Rows from block 10 of the denoiser of a small text-conditioned image flow-matching model, named by matrix and row number. Rows with one number within an expert belong to one neuron, the router's apart. Each number is 500 + 50 x the weight over its row's rms, rounded and kept within 0 to 999. All counts start at 0. Numbers have three digits each.
Before each expert's rows are labels from the 100 images, of 14976 (inputs lightly noised), where the router gives the expert most weight on average: "colour at peak" is the nearest of a few named colours to the mean colour under the peak; "responds to" is what is common among them. Only what is clearly more common there than usual is listed. The data: cartoon faces. In brackets: how many of the 100, against the usual share in percent.
# router: router (model.blocks.10.mlp.router.weight, 16x192, trained with AdamW), inputs 0-95
# up: expert up (model.blocks.10.mlp.up, 16x96x192), inputs 0-95
# down: expert down (model.blocks.10.mlp.down, 16x192x96, transposed), outputs 0-95

# expert 11
colour at peak: cyan (25 vs 3.2)
responds to: green face (65 vs 14.4); sleepy (39 vs 12.3); teal face (35 vs 14)
router.11:431457500512457516562497467436525454376520516558554500476518475536405406449485550585523472502532500506452541486460481573625458457561455547495531463537526472578508474456521477467578485537488453470480504495507470584473574408564478507431560529438453503528439600485519472560564496439465518502
up.0:615464508448497494517520531520508537490581541465481462568471509499500416440505415535520497540486401622464528474563501510423530459481560601408431607497430552437480464406416538498492586538549560518488562502475557461531400490539549432481435463481527517533436463525494519520541562529513525560
down.0:539488597437527605595582601556568479478507514498506487562531510564553538453551361606481435499546442558549519542546473450566462434567514484543479503536424562530391504538499530456536464531418548488441499429461504451460558544461551507475495515516540487537475419486469517510393536587482509524
up.1:531443575448467550537470516525519433515453554536581560526552481463492469382453490409532470514566419519545460596466474428473540454493480518489485492413503528511566575423456514420508565564427580493455534490484401550507447525531526411428550539497579473467567457540478558514452552440493475469
down.1:454315378464575456508510531420500492480529528480405468525477452445535586477519531467513508469508528505519538641509559575535465547568489551493523568508531507428536589603507498505471513454638498461572495504454513439485494508479492476463540488516461457462507467552496459494562388469514556493
up.2:505490492464607529527484477547491489433458458490591493405504501548464473463451417404422524578592512512504528654483385554531492489540493403498534392510542490466463381377399478565601430529473506514471505549497575514504524496488487534528455490576468456518512469509498525464511563491471534548
down.2:583588598527524472531523537590544521564477461558544512556589523568456604522519496497565517559444496485526516481524421512518430557472425500490458479528410408498507486577540538519528483551514526548527584561439484418529497494433466485444531534513402489461505586467434471491543588516496426494
up.3:550483417589470465526535549416412568391511459471452514424540399542483485529526581501500470438508510501556557454482557515523477566542463481496449536501451457504444535469520491507455547495405581549521488418518597472597486529508540508503446575545494542553559527521476466493471549443499530577
down.3:510486562489557457493487478462560423498535502471423497533487424480526488485441504581537481535520530519506415524460521507516540545571398485435533507412520471592481526492458508466446463497510577553534480558442609529529468508558522553565505569434517447479517418435440562418531383576615580548
up.4:533513501475492537438499553492482468526503556483466521481505466536432614452475554423516528489560469601449468459498551477556525456513422545524530645470429545519458516448406588593581438541503552580582592459492418519527436455534572534557496524440471515499526392541381572458439533500540455506
down.4:529563516549479465498557401438477447473605506471497432489437449518377386497551487544492533638557537529537469561536489465536474446496542484429499480504539479539450542474578476443478485491492504491464487537572606463541587461527455509458400585503536506554544520456518460507522426407561489472
up.5:501498507488466551506556521514511495475553570469466418623543468430421452449445519516432518555553549594477511549480477504538416459489491442478532495463489452585541557362555409487550521511509478478570572637493471552432442516524547418521443484501484487572492432524525518468592565472509426579
down.5:538549567384499377565555411532504467489406441400474481453454567481373491516561437564529505559557542535426456471522481480528437517527619473469468454521489451375562524539546554516506487505523495513432447511627487556459590466532471463569531435579493565464579533466452496522561559482536466506
up.6:491574448488454496522486526425486529533472520511562477457469425524486534437468466501526495547494504486438566453485530468503451473426504475490468502489476586470629501419549467468407576538453461369573506482574504448498543446520551414580540447493477475472519495514404569560517518368450520465
down.6:518354416400494505467444549565469486523416546525468555571469571500395464528542547476479398511521418562486479460514482508506510551594466537521584548484491521457575528464485468500437560568508486411464548475491463427508552409517467405541450478488413488536401502562420453551413536475506485381
up.7:469467578492542522492477479459505446511430509481495517404485532477585550480407587540450510487544523487495425480390591497465424583536521415520560527546508496593389469420481506477537438495426480533482478494535592467518449507470480494446482538556482550547580571471516547533550473519565424489
down.7:598477428475526484523532490494511462455485566536465463566498505388516448449455581453527505455517504518444533516485535456537505457594483510531415512435532568508415401464568515473417469475525505451485455479596600533480476496544501491467539522381532494474498585508519501556460504476491566480
up.8:621456573509519541509530468548551543479552536407460496494474549482539349550537519486529488540501541462529597485446436608490434449504517571349586541523523393396589488438444535519504546471552504489461405543472552501549450464491483524522562531490458468490503537465554425487550499524534533461
down.8:543430416604479538592434549526482536477493467510441559499567494492521424509524472451550443467456462539495503517473427449409556468458472468579533524539492521483474535452503524617554597607477590531578572550552507501482544462508514469522501484493443530468568525511513555458528506504568494529
up.9:552503492511500446426408436528495494462594459484443524500471465566476545535486443527538510495518407496606454404562569531410548556514555566594480444569513502546466492503534443411538498435503577443550551433607586333502426508537528494511489540460555537446560481451535564510519493445565519518
down.9:448478526484458438535526492506595536490549585487513451547521550432422461535543482448454511544493454514474541568531515494477424514584528472564515577456594535573479471554541428494442461450499526410503591528509479585513519507502571519477473604568501461490545459565438413546542521460538410447
up.10:518565504459506525625514507566525513442536479532505500419541581595513493540574546461505592508460429508534526549454501587498476471461504562441431527604398445503581585317412487486555564546478556571440469540468554509457474538540448551481569521486507488507465537505483501432559551507520509478
down.10:457466400452576567606486514467491516500505455463626530511440498540494514505543429477444486454525511507552539567460460484497504503463457546513351460430554585540460524440509561435566548521447510438598532519504497522553558590515440556511523477473491544408410493498542489490507430615537505483
up.11:467510490550559497475501551493492514528447503459499487383493531432552452525488532551558581578452516419476454584525514617485472511462465477380551491471521442474514470471522379504542428546504473539429421612501568519516478486430415406482506493620515484509490397455477428450599461525513439493
down.11:608487569524552564583500497543515509497561527446471530584413420576471436531495411377583474429486460482499376432569504535532461541485510583482526615499504568467494444503511527552452452468486504478532459491526411507545527453499494552483504494523511507506413474490440451474519520484527592494
up.12:550495533527474501532481435417533539556511476365472517508473509490526440509412561375440526508493442478498472570506523483477495544526557497362517545536462559449575469435467507450437582556470547525490407459466495541413379568488544521475556494429556489471480443499498447609562485523435481503
down.12:413490507508528434488514622543559505462651521434611556418573537457538515519458440454516559498453452432503489514524477520454538490449519507478532508512415485464484449476505511487598449489546525490487544555439380486498517430610480453450437541607548516557544430455471389435476522463429440482
up.13:519490522495545501509530420568543513493479495539386434500523475489530440477474447521498442387545491521491522475531444482462640545528566576389505548511527458546477568487530458480442433549507446431476407547478540483546543595515466518518519543454446577454506535544443475553592602509448518468
down.13:472461520665501594562516468542541521570453562580516508545460443519486512477450597599429526408503531608519534479521433503554548477514461550427588514471544544562524557536490521496465499579585503623483415496513457484483569451466503520552562495488487475395581459481525487452458606559487442504
up.14:604418484431539558530517438503529450499517450564373477496459436581496432519498469518512481543504516452496580520445465512442542513561501604449547488483599501475462479349467480494484584437462476538547532399453438448522509538507429541552595587545543450490491519511443446524487470496494559449
down.14:492559521448516456572469497469497501551417552579536605500456537580598443430545490627494483472583443506473483560492525549514500464429495515476482461535471506455553415483488539597466529510518519541558487449507500503533575491519454517489457517522517550458514546476632497456505430482487532533
up.15:458518476451430510497512478514484476542449564605387486619454489521531457481476529551448563518547554548458596529493468545496444450561479565518503484438519483486444474444515460488432485509470466491522520556498427485523476496548521505529510506413467398522512436523420478518484549497473495518
down.15:439487556545474536394620378471470529458375463469379588500511473414399508510539495441545501456514590506497391458529536530469454430526510526447477425557522491486537480406453582537505509494538500499439490534546497500457515486462501489502412476563598499525485473449521494553495511538523415549

# expert 0
colour at peak: grey (66 vs 41)
responds to: blue face (40 vs 14.5); red hair (36 vs 6.2); orange hair (25 vs 6.4)
router.0:473446460453459454616669543528425478564618508526521439548439452515545488445573447474551483503520435497482465606504517487521550448519531480497470507499486506531489426499452429561462520459535521489471578500524545567530434544595435437506427462531508400489471507454534530506539597457482544433
up.0:552515477542505552438583490523613594447455502435588596568487452520514480501478510366471415407470523511546577478554454489525518505518487575500520423513477541516544547553457427483503601493486498490533463502564431519452541482438561576436467496466533523579464489455528488493401491426480480467
down.0:487462430560494487553460491445527520536622449557530521519460438378538441565560501469464554490562533466530458457560461391391513491449535485505357434513589488528586524444582604556458522465504558494461474464548533558523532442498454411479553359440588409625532536483493543477464469531505490542
up.1:539434436477509509548536529558391543454588488448517524551537462504482533517519473454488491514564521456546559499528501457469445547460495478521489453589399497433489567538469551454539545503458560535568511424514511559596493487457427595587577524541491463487425561414535642563451510542452600540
down.1:515514568515459506540428453445559443463511585490480473606523559553557527476470510418528463502396492447472459481552531546474482507551482561498542578523435537487445444546487507545526493484558536514468562589504564433502431568571553465542630468512531457572444431460463444450514543376470501552
up.2:530502472573563443451521451474438530482523454530484490424443487508512521431490431533498473443506481432591515529509497516625629391488404541511460550458564604568538446439460511522497490512440521549541503471536518440550498465588536440586507448533437456565476595496425475478593420420569465448
down.2:388415487515513423478545466493535487495536428563512471372472521470459478490504452491451449503504505515528448460485511586566510479430464513566502480435621430475517418543417446496507451547517515612421508512521441486527493505397486572588496511549529507438589428512415462503525553553556477448
up.3:556548514502493544445485604480477408536522502494402501527466575459440516507461448467492448499563540561527490523580544512421557474509457377496541591475538539466517471546490565464414499541480504414532459556525575406608505459446549476533553496539532471539498454405514461480450484537487535526
down.3:455494467521545583494477353502582536464491521452533448530544627460484493584496447450515520524521529540388491504515492533459571418497499501444530461484489479528482505459542574528438434440554540457484634427502452563437510496456463554593515382506479538487500576487498544505420509515433461535
up.4:520535528534515473552519561709597569613525436531510556547496569491480510471454456484512479406393494569549511528499542563423505457476411475458571424525499482484363519501579592448539540571527418467493466471556494519531419480566501513560492570540495484498467375483441466485489574562504514489
down.4:402443409424476515538506553577481552593425464485493478482570481426610474435530453503421517515632532491522510475527520476490490503463433521600535493458490509410509507512525543495523504480556562495521489588510529499501535546417440413568537529581479534583580485594510558508517488421592560512
up.5:458488528494523462457601512506465431505618504551451510483493373560500465446552494506500524496634451443499610448531581526408439472481496441492474485491507481473487502441490526495469483494510575534497531437583551441460500552543493481502531522539465521506482546478515615458482625398518570544
down.5:438479470476495448447558514472553586484585596540417434537484432453474513455520456432555527507403438429533457436525482533439445466497431608545483549500467552498567504557486504518551440539466523507503551559563507498558497488433605465492505508542497414537500447491460471567484415574521536467
up.6:547533479488538488568557507447473455602398548514557422577423504550472517565525502498522477436412546481571449490469550529483554589482453492455504521571562539448474431480405559444514440472443465478515499532436468502539451462566430448517437515468468451505519506591550433516426462565599580624
down.6:432545530413505374467466522567466601477475526546492477587652442546451538471514495572425495485569478446479550571548495536550452472515538474608552438468422519489455519677578471521533498553525465479480512578587540471519486512514559498458588412475509505586419486505504541432444556551450461440
up.7:505511445428501464526533519418521552497523490496511512505476484402503498420452565592565408575614523438484436466482481553453586471521503440517469482350533583532581465514415487574523536521564465482553552378550523477556490503538447459500425411543473533533452494604480381589618473547552570394
down.7:513522468480501482578572450411506392490495449442500507491446495440437498489481587342600555423443481517482475393533480501516466457521399529463395501441480453492482614439453490459537487523526479501527455590582449534416474508478508474500471449548561536583525533405470589448546491525541528399
up.8:536532509537605581568451453588499479490535423497477496482574530542567497460445499497512519477522497442526469482546567496401469568449392586459590481469493494573503467479502370497464463557433529492463578504518420488581480506399497471447440487487505411450527493446453429569468515517546427512
down.8:473531492543466592538464506536460516504519481500506549515617457595532405573504543488476578489475535423582516491513415522529572558449413462482483556530414408519581487475568470514511419359462528490438452480439548428481501543467513571516441543556449578476515451549486518416436463516487437617
up.9:430596588605521589485532449517412513598512450490500532490575489506428579422435422560493488390516624546548455510595510482521423565441486572452551468509453463496493450510533495496438435558516554503495562533555505504480459433426437506561462473532483421481539512562408400552567528537545453574
down.9:451575545483510539517520456498428449521469442488539531558553522427538573522490439519469506442470586486463562531502498444546516506489477496540465503473495396578488460465583581493593501488526570514532462490574529465497576571544507515521550514561473459467460466454454577503456459490494502558
up.10:489492414441484457416485509451457486447549486525547553546456576472506490464583522554542457537563532550492531447540473527528524437438518478532488517536506483612541463481486461463457506550519450549510585358582475525447464509551570526488417533528467502522504555490402476505524453474573536503
down.10:487508524554533469478534473434561533416552478482406552588522535410478467473439476395559471499489437531414441488480480475590468527469444461477454443553407501560449507532550518538535571498538498540558503661561570474539415462419529538491480481568474572520483431518428501489558549474620534437
up.11:531480522449409617488507548495461517553510492513531406546389452532559487573490544432558489568553482482443388465545464498560473509474467442396455447539430540596526491511529532556480483425486498528525489500577548592469515464445513484486524440518494542456487421543551501476516507573426543543
down.11:479505484586500475440473472440532490567469593429556451448523522396472502556528485465458506518479544494477441470486479397404479476487445464493482537396555467498540503533427484573587510462574425486551443474435573474490506456521526456559576441564532629463463484516571411466551480570577415533
up.12:531540523463450467437492522502528497437507417556600561497523545567500451510569500500531553514471459511429519484603510506503454420363571517491470536493429509564438504475440414445501487456468502567546505501648429530456522579525542402521491516481477565532380555446484552381462587520485528519
down.12:566500535537527498404509554603437520411583350521587567455586552502475432485540526566498499458477484524584564457481520532530586490478537575565571456529558534554455456519462504550465477495543577483452512491517556529504449428556442560510539502465550493402578502589469457592586440510490624549
up.13:533525547526430514460541483495497524460530591587541521530391504564429448576544506521497447391548444466463527562475570496500522571530544502480428586526553501490593513466486451540483531459475540433535522493613460438341488610546497414431420510562494502517530593517471559454546549429560539610
down.13:477496462417526436485586486541504519514500568519483489493487537512528547565461431550484554577424478567516547545486476478452544546477539571540523440490510501627481446446477441523549537524592501459520497592596535561555523418458479566488442424516514468414453448496490505531480452580610464476
up.14:455530557549587518405507486567507444529501527434438505499488499513528508457580406434514441367478499513494520505522554568483555419548456529485614513501579522506499526533411551490472447490437480462502564526500450474561559534467514450587531515468476450387541529406425380547561487526550502452
down.14:544459499496359498453511472484587491552466497458508414474501527427419522461549332425499517553486498501475504572476503452517601455502384510457529553483530426524523455508481547553480514454565515434520415473560557476481518521541434557506514518507513382553494519576447559521559520510555412447
up.15:602497505569474534604548521569455511517522540575450580493448480460471452535597487439504540554536425488471513570442568466493455439550547538487448554575465540505570500489554482488477500529572509553451528565444557487509427494428498455479511492488515496413491412446527535527509430518549591453
down.15:568513470456495588444455523447591481485518564582518510566456514539500487520397505534521524486510402489515543497532466527500463477554514554528497421552498440501427519469501416462497434496461437584549498524513479496542546498572499528486445447522408491619495572537501478520495593495500574396

# expert 15
colour at peak: orange (32 vs 2.8)
responds to: beard (46 vs 20); orange face (40 vs 14.2); hair: long hair (37 vs 14.3); orange hair (30 vs 6.4)
router.15:420519541477526509478479383500465498537413593552465500526438562523554498539505522558518523439452506464477441524485512478469440497574486575460476503479540484533512554568549548487513486580435527474577482555530510444453469477501584552426584497468468558505451567513441556417413540441426548546
up.0:492508489492468440486464511421501497523398614520534490425574434542471582640541518533463421454486481540528554479523443465427513550538543559556515485472439540445478453541510544425539510528513489487500464542588480487493586595617510547585442531389479543543489484540516426518535480500498509448
down.0:508507555532463423455513425492549558460398648517578440447519428471449483554498506493455502533503443532587456457619500500489517565530507468464490487410484452432590531495601539532444567495403492489476565467473470540497511460476486498584479535446567488576557536426465565508491501509500521453
up.1:516505570517571440491524513451567533446522483515504497454434465542545531522483583562516496543469481478542488535564398529506471413556444540503487493535606565584570523482478635511472518508452398504544501542444453526455511486519408400592535510560415538596499558514536461463398603523515597478
down.1:502472474437482538537534500491461498435552415572523465488436462513522444497505522400595519459518488533506483506442524516475447407453471459478499453476616469479513507501522484470501556510492523497422521516402502462553531469524484571503539447448495489440570488554488516498444460504494452455
up.2:481503496510509427419480467490506434485457527543488470510425569495539445487519496499508464474489469601517517494550590498491388483460533529580457651596513615469463462493499550403477508537490465405505465690505526446536535514520554560498570515493472545463508475474509528445424535480355518556
down.2:472517499511471447494452490511508555527472534516482469530459575440525503506517578542479434550457486604451492536498411564474519392400550469377429337539488444485552448522462591596518511458510510436489527422507510577424505567485492501507529518488506544569477530511537429500380444531380513608
up.3:556539501408435479457469366501506490425377510504481407503396424484455456511496522544530442481527524509491522498564481504486584504490476522554526424507594485448568474531542521503529445519560427522425483450517485552512539575485468548573486555379513544520484517570463456543523528478521608483
down.3:552527403512572535469385605464596465475542497499565439476424416530456485486421435549542507497519585556520574518522542524442464530454540458484420482458494492513512534486483551451538503494430515515396470497571477496435531539492531410464490457462508507476545504492527496507466429547453396546
up.4:530460522522553492569568527421502524489578486510421473508461500524423467507483554562510514540528533495544538503606468526476480345454456525430466525480593623604543460440454588498519462542459493465483532520444489480469539490523529498499567473519460513600527551570511491432465519504351550527
down.4:516411488467447505521452466442508468535548478473476445442479514528513430548484544446485436446473471558427528546512544492484479458447456509489400416499588477520498542539482478566476400476545468429420522540501436567558419487502531500514481437555523571371497388422535538498442495513536543477
up.5:495497467468511514477596546479530521485492532486538544458488461524471488569403574584492455424449576489522584474534502451522497566570525627474565424525568520549590477545476473514468583549523384487456486537426532571557509478373469485508490496499439467529473487520469510488534521501536397526
down.5:571563530548477528482461548488437489513472548420477533548482345499473471534533537476476459493509477489449464556467462462439444560657508552509505545645432530516484579517437528461548550488543515584475514453522510431570552401503472484513479446428525501507558494542495424459489417527483484445
up.6:513506479413501516527542457485526540450505400519512529550432452468552478480499460480494528423409554447559567543549509509523490548455515524502490534489410527476584476463512564519470544618508541439523472520421432471441455556426509560401539608526381511522443482448450384538466422401506427472
down.6:536479543528555509373449417439480503472476543562582480545402503520605607557466508463491440453500567465535500489455561460474579523539572557525528524488473591576533536562523549594536514469515610475438495558480533485502487550455497462448578465599458552484510594477534553545418527372538561491
up.7:461500476531518491479494502524392466501517540572441515564548525461510520480607461431442481544487620494522504441518443488435506551513450415471555414419516439387562515594542568467456459536426518565504478584507561386507502513529485505433511449492491469497509581439554456376521450611548536517
down.7:483518469496494595530519515480520415493504527564543522464506538493471529442551429567515371507577537446481540502527458450567494576613447432524511513402489555402457557523506499328506505502501511624505523509579463446554511515532491524498494498514529471454582486481521590575596516492565477584
up.8:547442597476509513576502591579489542495482546514484582560507402499480498537527417501433500448525433526496498563441574518394512502579484571589549573589415557505610497473413468479446535408431469503513573512513546493479493585492520406509576574580408509499497521480466372543470452359565545431
down.8:547531524518488548580441431397434509510467466547553483536546380459466509530553593447482444506510445555568489454507510422475539529505490443466470569529491456426492525517432569494550472590541508517627473524407529409564456499536495531566485400583535613496505471526460501404522522484432553516
up.9:528425444518477473646490550474416547510580415545590499448500460532562581495545413568440456499456513545510496522475437580571613496476527490489512484541476442476476416564504469499534531507472483582479526541571551570479521483483469488469430523432522482552507490554430468468509534536567461471
down.9:494491411540498568506449457584443548484569538536514497549480457504483551455566508425456517502496449481488520461496549542558474459529454431513419547474428590439506622411458416408548386448437499390402569478481569462487539471478530544541544563543517535522488540542530522466481407616511567441
up.10:475460459473471410562507540505469524487507486542517478422496424519542486454491531521513433510537510491526545575538477497477437368534514446457481444631548536445489411473480477565553551517407548481605433534434425532413581472498522408494512486467407590493472555519464488464480558475435527579
down.10:479482504547494514590449559476570399504519657584585506465522489517448403496535546525485459486435484459522438499469467509425496420522567400477452493464574465491398398619546440473494548447546508520491577511502526401501468557447500467518558503503472404532553471475479528554600443450536583568
up.11:512433551499539522453523514500541514460509506477535463492476344532465475502503562546462522625521512570456440519487473488517439451485493625514523508454580514544545440524376507527479518482503477462551456388532467568478483520495549492535456490509457496503489475560525415513471498454495533527
down.11:470508595473521514483515531517477536499550537478511509561542530439538386502446366505483485555518500407507546519568456460494484654480496486547482535487510413514422579403480468633459510452532487501532536496541481481492519560515480538423510453514501478514516469475494481462490473458568486485
up.12:456440489523494480507556452463456624527518486481493501454547542432499542490516571446486481590484486520519525534543446581496555443482392456481436514402560456524437520517451542444517473524558474531380507513526493457541432538494555479480588494445510476589542572519567567464493436528448562424
down.12:469475502478576441526495516524563399516504521488462482455559550511468505505471528494493555444597431522447468582487490505521568483542416519513499493426480551506523477414460482540508528523427435542624478515476563549477564478415487493392621550500424509522524442457570412460574569483420584420
up.13:495516588519524521532619470581520509419483456386507528521561493573478469543451479372475485496467506441495556584486586516489470503457557455427528431450450430419514439518467542598586418459528513484477447595562488540465520483451493605440527529451502475476496490482499578560449534526461502560
down.13:441463549552527488537481408529581501507468463423566412534468470539602617478523501588484441526374519519387486517546549483463560527449492560557579514531488472567603407500521587506547534531484509422517525476485439525456535434493481491490500465466383441525435528596513442581439444495442507530
up.14:553475444578447560535481553472476584462506498505475483472537528514482664434451516501513535463502451492518511502468537544488444570462448439606508520478428496519538524638463523510407511538491470634558477469469485572500525460582418477489531509507568497500457490423459539529507515441556475458
down.14:491491509381452438458436455527520429455539518444578522509540527516501493442483540516456488527465498461459534521477501500551431588449527556556567464498564564436482471448552487456452552577484425538476378570527392589494516513548485524372547513509436469500618456479471520518512548410515509435
up.15:518494456436515503603547421541456502460548409504451463555523471562510558453498413524381448459501484531528531483432516516487517623498482603502457517472526477510449447384490347454466408481496546588471455474464463511520515527517485580458534556560533462476487583498533519469538454504552516556
down.15:495472512534480495513583532482435553483577434450495656490503492522616559470515330525490482578507523492507594425466497521505557598422444528439435455430464528477526514494539463563447524510480529568518511471504460502495505488492479522485487445459442530492427549524563460518441428448564510592

# expert 5
colour at peak: purple (29 vs 3.8)
responds to: purple hair (26 vs 6.1)
router.5:391499486504434579482472486599466484571492555475522456477465542444443533563481510540432447467457504475537472393564428486525526505541541458534588486492493556464553500484510491514412451508546531510497540434519595573442580563418455535538486519504491598516537460452416552400476507596439519424
up.0:367557564361414567474448484468468477494445511536525591448453467482525398421501588549521504523492464565491497504558482505425534560426488432457508486567565479479514558437487467439503426489554454496512540526482497514545440523433518465506491480661504514452532523508533460598476536525494441486
down.0:398415429446537437479533476508440494548569568488531528461598496509490505502494464427538464456510536447601411538541523467534546461502435504559496545480460510501519435491480515513439530488491522573519508458535458548561492431523543457453493537359538536510476518501487463582453518590534546564
up.1:460375561513488505565475488515465480538492571551566502456445417584524518488497512467552505482523450520461522413456471455609483524553560410430483497506539397457545492581411530540462524509464610400480560511493534447498580621635510567602488504514535555414555486444564496491427414462545488501
down.1:542531553552557552537490523480496451463540419466544488564541535598468499577437535548474573414507450473446580542491490464494456452515441504430585528505514447568506486473450533498430512480458510539516558568485532430377458582547536501512482495432521572409532348500506554504535546461461476491
up.2:543548548479534474485502570470500481468519564505477579487475570562572465609503507466584467518477598542517487375525494520454563484459534554463504514457466539519478541474441488530518526516518480525457461543483427435571518513574585580483473575468443571474471568433508492486485488415481586488
down.2:476534478596526419502553602511441540473485557476515450566477569513472454528458543441502599459557471508530442444430510481461433540435495545531455503483413459452547458492453463503451464452449488445480606551525598580503544473586393471466535435516461460467499580524497542451442462402547553524
up.3:479524455501467463466514515500503513620479572573493516412518433474482521503561441460484542482432531503425495531597497482557485548472440479504531511593452497486425464538438475529524426526571542483510598524528524527458538420462505503478559472565429526472480586511564490469522499550481520432
down.3:481441423552489549591460496392498510455517495449518404562490601418515530587547507500438401547452564550458508479520506506477554401416608486516390511455553506531497543475499561539523432558537436512531526523535540550519513433459449525513477491501444493470483514474442461416457510505485536531
up.4:521488557493478420486520479577615579552517494567434489500494531447442466518529438527488525514547513486549506498571510455571579606554523475458482532387513401516553512527498395493463471460372583487588487480532547484550507459556523490555484505551429531581450523475476367432578541560567492575
down.4:485481581444471555523394476470590520438486540470498528576572447520511478553533601552488535511455441504538497551509561438461488454452519562511554495551510464497538499561511553575536478496439462439558489412529469473410585495549515428459488471547582507544526514487526415493485585534517513415
up.5:534447563480551438480490521540569462531442519520508525513573489529471465366508494554554479449502541520415548496551512473561517552470427538443459570543620539516493459456484380545433544502580474450510545614502556482473424481474537446504522602541515589541592474486554538460483501522427519517
down.5:481514462462555595443463434437545586441608498498469603551527532563508452502466478590504431522467584446481516521553507516442464486509513506534395559556425469493550418445518455478491530565575473523523501492473493468489479464530497428475505520520494467457479466573498462495498469516470400484
up.6:552484451434436576515465567466516446598535576485507473486450420516494460446498565448560428492428585436505465536614533477436541520543404545445449535489491533474463418518503499521482559484525503602382542512467500535592495549570530500439517515458490502321465429550525419448499410518571485476
down.6:570514381389489459473558497596453469480466493500401467469535526550421443534439487493464489506540466471513525466483519494503555487403616521428502536533532510551412466471459452503532579485543539438396470515534563590606497579477555618524450592546469566407481485485512454461473450462512519478
up.7:422382534361497487474493508528438539412502482491498480550547406518460541445530500424497519561497480427441492530498549485449483517534387511513503499496499509568498502530484490497507470470408588541458546485481570574469454511592491516484509522448469448487516524445487512500426533484520542490
down.7:522546513438474599550508525505556585455416538530524521518485520491466484472507535531436427456423508511505597587464468432477476527435532458513458492471512478600431492650515501538512611517472600491448506480500439550519585584539488501474557542548539419414554444466487533512497512498500516558
up.8:400474460479509565474504466511553454530452535450509534473572431477500532538490540493564431577497467541551537407553583518428432551434444492453450470417482528580543607522475462537491520560528535494515432453476460506552534460497378563494559485482513515539487407575458517483529522525464544534
down.8:464518623475532489527511585367478448480547515519479500521527521573377529553425476524460502501452510510555579461529541452452499486476656473603616488452475496505516380445487383525468577514471528525480492455552499516508500450563393577581395487496496543534479517479566482456475573528592495509
up.9:579556541594469423464424544527469427472478508372511499584509519542535520432475569427511498517485516572466536483535478469492517501409514504516502431587503428473472497487508494565520490548415431433508456502554423484422555537536532538507516530538455562535507498532495513463459443572598445578
down.9:525390473564500532494588573557498452533533547539526391450493561474541493557468570486456442527547465510488448498467444535526476487590519493506454517413494456420500564534417433449548537455569589523472535531520453459463466486467567466510511492486447482669500532469480422482514552532539591451
up.10:481478615588470453466545586538485525517495551509518530578449462432463497597476525501459470457448511518455483521509486489526536515445526571559473529514578510492546520480532472454453441470528459589535492598550545466446494568498448411442557540561505511545490567492530564546460475556579565499
down.10:527541588521538511496497476518473494486506535501491461471527546508439551444503437414496526474504519466378509457420505448485496510549487461485491597514449519480476559497478497470510550524497544461536469563528409427432499558520475432508473613432569517565476511548490553573555512557442507512
up.11:378451439376530474503449534431467552476453461522442559534461511484504521507454470521593515482411494544558547489522487407514445514491468464566545506542525609566599495490544429500516484409471560496495449566466596443525526505607456518480487409487579484574521536421449530481522456540472419472
down.11:383578578435457564533569494569455552482533630505566486491540512553491416526466535461521530469431513413496589472528547496490469568546500506468556531428407460452576461456486563415463461541501420486449526479519482489569428535574466530511523540578505479504502521477449408540420521439552524534
up.12:480498532418453382490495455547492512464467390499514534567503569472502474481427435431506639480500528472482471529457510487553484538471544546415496522489530446509502512519478453519525450539545498534458507542490546489585449438509422499485595408473515572418504474436491616427553450506456561551
down.12:459521484481531523549512443536495469575549587473499444395543488399443498540487541433521605485490488548494442445524464480469492479520477515494566508506492504474508492498548515466467500586443500469454575516485537551567483563483445607494467359456551482445571436477544604485466408505521490428
up.13:469539458521458547485407579559483513478665494504441483526548525576565417470471515489488530464424410521485475473620503551540480433557554521531432512591499571456473457515512423512486440478633480479534452505528489416436534591466499447442390466579406558506583565479553497481464578420491525494
down.13:430492458563448469440443531471517554464436462533491482538523458534535450599466510472469457554564568465481532583505472434501514536494426491599556534401534516526529514534583543465431541473470568479586541562446595457496450620484438445525615461498508491501532521559549488501510492414379533349
up.14:460438425420468471452463526452541439568407522483602554501569524589565429513516607603454514403500440511491549556561495430496528477476513488458463498498492448486499474497555520530518481555465463467440476494457482430510564482543480444441471374596511442405418440499468527472550506594496486540
down.14:478510451450486546585545559514491482508550489456527482470483501459539516530492352497526394407468520521481468528486501477510425512493490556530516465497578505487542514443523516615569555516517574568436513523528544473416493525585449480407549480360475544522551431514482583497444464587509489469
up.15:427498438515400525448539555538377502479534561432488490431473561496537455508508468474449463484531559578567543484464518538584550490454448579441483511545496535528422461572454427507570504507476531498426513487527550401399545499556412479484537489539519517458540545626520521528584441544519489433
down.15:511429376504438514435559548484412531528454435520512479529566440440535503496488537480522573527468490454577470476480439484436526462530581475471453525483506466447420553536559482443528409485462518557399491463506479462374563517584398513493432470536446512477442519562512623616449496538521542533